Rows from block 7 of the encoder of a small image FSQ autoencoder, named by matrix and row number. Rows with one number belong to one channel. Each number is 128 + 32 x the weight over its row's rms, rounded and kept within 0 to 255. All counts start at 0. Numbers have three digits each. After the name is the row's rms in percent of the matrix's.
After each channel's rows are labels from the 100 images, of 14976, where the channel reaches its highest value: "strongest on" is what is common among them; "colour at peak" is the nearest of a few named colours to the mean colour under the peak. Only what is clearly more common there than usual is listed. The data: rendered scenes of coloured solids on a plain floor. In brackets: how many of the 100.
# convs1: 3x3 conv (encoder.blocks.7.convs.1.weight, 384x384x3x3, each kernel summed), inputs 0-191
# convs2: expand pointwise conv (encoder.blocks.7.convs.2.weight, 1536x384x1x1, transposed), outputs 0-153

convs1.77 112:140036139143155124159113123141104110142184070177103126080073188144089084059194163132129096087088119136095150128086122169139135109163078141132167139143168110138103107126169116111138113131119158124129144113176103160115125134104153083120114127118164154132122088184167132122127144171136101117128155132162156136139155168191146061118127130134128129185165066087101141125133106164152145158138145126237140144123121151159093155090153100146119132131121160147146153192112106137097106124160156146102157111163109162131101138155099167159121144148124177122155109150139135132125129114133148146
convs2.77 130:162141138132122118144118134141137091162095111143096094121150131125160113170151155166137146114115145114127131122122103129146160190163151149145128219131132125141079101140148098125088131137158129191145109107141123071096138093151145157122184115118126152140132153116129139121172104148140185136132114090138110149137133131149092170101036175157191124163181129127119098140135139129163089133126138157130230085131094159127156122095191114127133175136115155162137155129145144
strongest on: count: one (48)
colour at peak: pink (36)

convs1.127 101:137161132093087130114114112132156119136107073136152129109100159134163089038160116132122094113147143121067114060122138161049149153137153141127170093103117147105142123165126151186104158120147157154079132129147150225155124135110139124111127122117148139152146115176130143176183133099137081146106083142132143146115157117123156089105107161139124105061100101143126156114110150139148168186148112120146128170094105144183175138140176174109162180102096150084134137196179107108129117111152136041018174102100129178124107130110124149215160122072177182127103134151141158145104145142114157153
convs2.127 120:126178147143096052104137163161120177112133118161053121125147111101139134134121099184144158145093107142148121141083081174121168148095047117167128189049148120142127102171171118110119098168020133130146144121150141163159117143165149115070149132112124138117127147135140084097169124182130159136136096082116168150125127120116098121044187132142135121150191111115146131163139155174102137132131180184162180122139143185133143194083132052115134202169147125159160132146196125
strongest on: count: four (44)
colour at peak: brown (39)

convs1.117 104:159170179182162167175153127092114154114115153108121127141124134167155181128165149124111132091107154133117090159066165097123161113118139122120140122174085106188167123166150092104145146122109129091113121098113127125102121132130118141081134105060111092147143123142122138095122114200140061166168108122119116117144099048103121070184087104116123089164157089076077119095097121124112194115118134137124118060097094151166111113124062128156181122163148123172167072158087099170045124155110097154063116116094159195158154160103136067125117129100099118136120180209114126084145141168139078108
convs2.117 108:126119122148170106139134142142166184162101163141175143167122078125148175108155079255137172147176184157136166142097152134128105121194175176112124148084141109140120130148115153151103197132095132089150113067133148106158117097143135061142152140131135153120147147082144159232133090130115130108103165059146090133166168168122184136167157135141146120140132088152120144144165161143138109153163148130101149138152150126166099093156161198175124155163133126153081132128129167
strongest on: count: five (41)
colour at peak: pink (37)

convs1.33 093:134165103082158070131132154116140157183125101190122134100146111165171175157151102150153134124142094185112127153107102162179104122093089106140136133083095105134007139144110156159155110143086119101147178139119181151129094116176096061113083105128126155141116060123138099134113078125125143203154180115147091140138085099133093164146089123118145114135173203114065091198140096138116119135101130053048142143108109168128098074068160142095142177110112140128132111087141137125209133120137100098147094130157140130137138176112134127133109108129145151125087076132090133143195111103104132155
convs2.33 094:108086108144165109104127071121101142193217118154134163093109132162122136140135125128129156093141170104091121168113120119101131086255108163130149118111107137079036107083086146074151105128133118099122121135116131130119108148107121129126100101118097113082135079126075166153129119078132139111109119176122124102128102168149144111133132130131064100094049093136121119125111106134104126159160113087126087153116140074118109098141095153162118146127144101121122117118172162
strongest on: count: five (43)
colour at peak: pink (48)

convs1.315 121:129119172156095110170123133105112102126166142149124116113107151150144162137104111140138129142166143147121113118183123117119115171092106120129112138135117177105205168132078162130120144106146129190182111128108131168150106121117146119132170079113151082172083191139171112119116133127121142105123075148131160157118187156148163117107108125138102117165177174118173082140136101135131099106129124107180172159062130132109093122104172152142129131125121130131142114140107138142181119118073129141123153112092115092145187156141116083136127097139128104129046089150103090095139152062165113157
convs2.315 153:132132118121098143144138120131097141000137109103088148097167111090114125165131147139111147100104104128119119100138092113115147134000151114139150105131111143094074117107141093121171135150130117135105145117130116090107117149115104171118142140156114123114116118152109064125099094140096115132090085203122089145110142132109100129163149106124197099115101128099124135104099104110120155128116104099141148108102100100110161134137113082121083123122117164101131112119105110
strongest on: count: one (51)
colour at peak: pink (86)

convs1.57 124:130000134162129149137137121168104128120148140125146150149167107137135116120096155117132103114102127152146114096168138119144111153129173116114116130108188117151124130146082153089156149125098154130127106130127164175157111133112131152104203123143138099133104133127153172121146127095137130121098119147131160128147113154135127089134168132114098131142138162094147102135149130145171136127150125123067101127097116136116125116117116150141104158126108103120148099116116122114151130136153113144136191138160150145165124141131185116179104090140166150152108126124120128121158146115158101087
convs2.57 128:118132142131091186141147125109097089137196150139141150115124126099139100140098175150110119115121132150162129124153095136144154114179167155134103153129150097131131168157145159191082116159196134111121115107131135156122074091145106145116159110159130122134144110133164101133143151140125180146129134137111133146116123096137094122088103127177159135139148118138154116144120131135117117110068104155097167098164105173160125149112121095128100130126160102154124129146121098
strongest on: count: five (45)
colour at peak: brown (59)

convs1.26 157:095142126134098129120172107096123074057107120135054119113107090130161133147150159122147146085093121151187150083139146143170133078114130122135125077149088112121122087137095168126119100135161097072141138186236129172161133093124116131127191111120173076067180142129148131109083115055086106116097162035110136144153156137102104078115168187125117088118141127159079144141128121117131186074121123112035117110066124078152175102084146196114120161118092117131174159167128113120105156084136111147123080162122138130105155075074106180098078125101128094211149089116131103217165138122143117130
convs2.26 132:079103084142056134134080152126115122167193127120062142104141119090128175148098187136104132099082119137103120134126039114140139114103108117139091132128092160105054186104132086182155098118169124162102161151137182055105107182124091211104158114187071125118137109146105118138147139122152108139143104186109149152111117127146086109152135142142113103105182094130154141118076085137141149144096101107153171093134173121097187173116184050100087140108117087083139061140104123
strongest on: yellow object (53); orange object (45)
colour at peak: brown (28)

convs1.216 100:099073134151141159112144142121106155086107158174106169120091154114161133131107140164147109060181111158100095079186117166132158139135149110118141108167128118132163126130109146155127132157163109119125126125151158032151137116103120124136153116135162147135103109122171142093134190119170107072135129146123121141074205156163139060116092138140132177143125180120165143115123129116165148181146093154189119116116183083138141105113112124122107198142142132141139069136137095138160158115132111151144153177122152126119126176157133143137182112144141161153124154132081139081191110169139147167
convs2.216 094:131149115135117127117151155097147160066115122151075118114118152126136121126158126137155153143124173117101119143121106112171109174071131183099101201240155105158081132156164140135160145138236120120165164154151147104118145159160162144132148136109131149121166135148141101127156163133092161138175129157143107145102155088135135097139140171152202157149153129104112133151148126154148074129157111158162200085165121129128101181099175071120142170171178169159160168159136117
strongest on: count: one (48)
colour at peak: pink (86)

convs1.211 187:107255099166117116105146146120121124133156105129164133143138138139131123111123147128122113129144140152112120153142146131134111109129144124107131093119142131122132104161140131145118125112130149152110148142141128131126135135113158142140140116083145118155128135149124138153135137163125148125098122163136114118122128138136105093119160124106133097145100106125114124147140144144165139138139165088161110129128132119128097126122157162095107134124161125158131114154136106143150121116142108136131133131154128136124132120158111120147106149103131126152126117155115123125151105096119124117
convs2.211 128:081130091108159107119163113116111105107101092101096118100105127070085078142125195064124117112077119082114103120104049092126255105126105126124113172244127065112037094112115092190107098152235121137129152163125139170117122125127104125109114094118110086109128115111118086104104129136104129098142102141100109107132119130120098135136125210104141092102163098119135122113125094136110131069146114105123134128109129096101153153095148044137112114114127150094161136145120101
strongest on: count: five (44)
colour at peak: brown (26)

convs1.258 096:163000142102128134147139073167121135132130085092084084169066118152144157141088133159148066148129076129146100101140131149061097161178151078173125145139066119131078157106155124121103184123128117157122144143136104202189119184145140154152125157088135145147148141090096149149085118154186162132144139159134134168140158098114119131168119130139108136147094131108169111133097132126184236095111135069177147109131105142090148135149082163196125150125158113111136147146125125153104143140093166232097117163128144191130115165115121153114070120103132149181050142121113157141082118107164116122
convs2.258 105:119136118143101134125157123135164147120041173134171104168135115191137099087128088186136172133168112166186152168103187135120141130180203130136108155142146105118152130119108154118133124112124136124145081173189116150102114157112148195157142066120132153141117142149140171185244112136127163115115162000083143156114125142126180104136073172162087158157129122133123111171127125139094164087115193157131137131160129147156019062137165152174128136175147094130117125116141148
strongest on: count: five (42)
colour at peak: brown (33)

convs1.299 108:134072150137174144154139131095120153134124129109180143199158138066095123131146130128117096171121073111096087145107156129133138143157124069125103147117099195113077106155094158081147141153095078105151118156140178099120139059119133122128154121145107133104168055129184082118166167153127109011160083132149098148115136063127094117139092140117143134113113103138119133175129036159156089117073155150178096110127207113161142128172109123118049109106163115104159119152197120175123086126150131116142115075118129138140106122114141134092125167055059125097158102099111130177162080152035139135
convs2.299 108:131151071118125248137152147097107108166170117134075148107129089136118143141119159183105118136131092098104126190110089106151109156102201137115111137115109132099020136119100113199189125134098129114105117081116162108129138138131103138135128127112130133110113143067106087140123056119049134130117099099140139171097121106111085120199007118114145071156099068083158128147130158109137134148137131141165151117146133116108053142171102099095105148124121121098063149123114114
strongest on: spring (28)
colour at peak: pink (38)

convs1.68 085:137255148081097130153108117133176124171114169169176126077143139153082121135202138137149165100095114115099149079079121161127120112101140155126159112086076111105044113136097136149094139092118081114130145164189103075168053164117149116160145139134107121154142165149143179113115134154125066088111117124153147173126128098140094102120134079121226095121130094094116176175074140090143129106157157184188114080156129124095166080094102085115103156140219118125076156149156105099104119140118185029108130099111119083080140143085144157129128123090107171144153142129123117115048098140169134134
convs2.68 094:181116133151115070135135104111126101180041114135092169138095175148128131161157145155106134140063202128130179136120079086142158092187072171133131121173124136126080144113165141075138150181183170134156158121110100126140143098156101094139100142134150113129156127132137101094113136152200134108115144184148126164130137226122104119127201128133119135152131143092121151150156165129156110131105113141140129112130161145119171135119123051071116172134150156125061089143147106
strongest on: orange object (50); count: five (47); yellow object (46)
colour at peak: brown (27)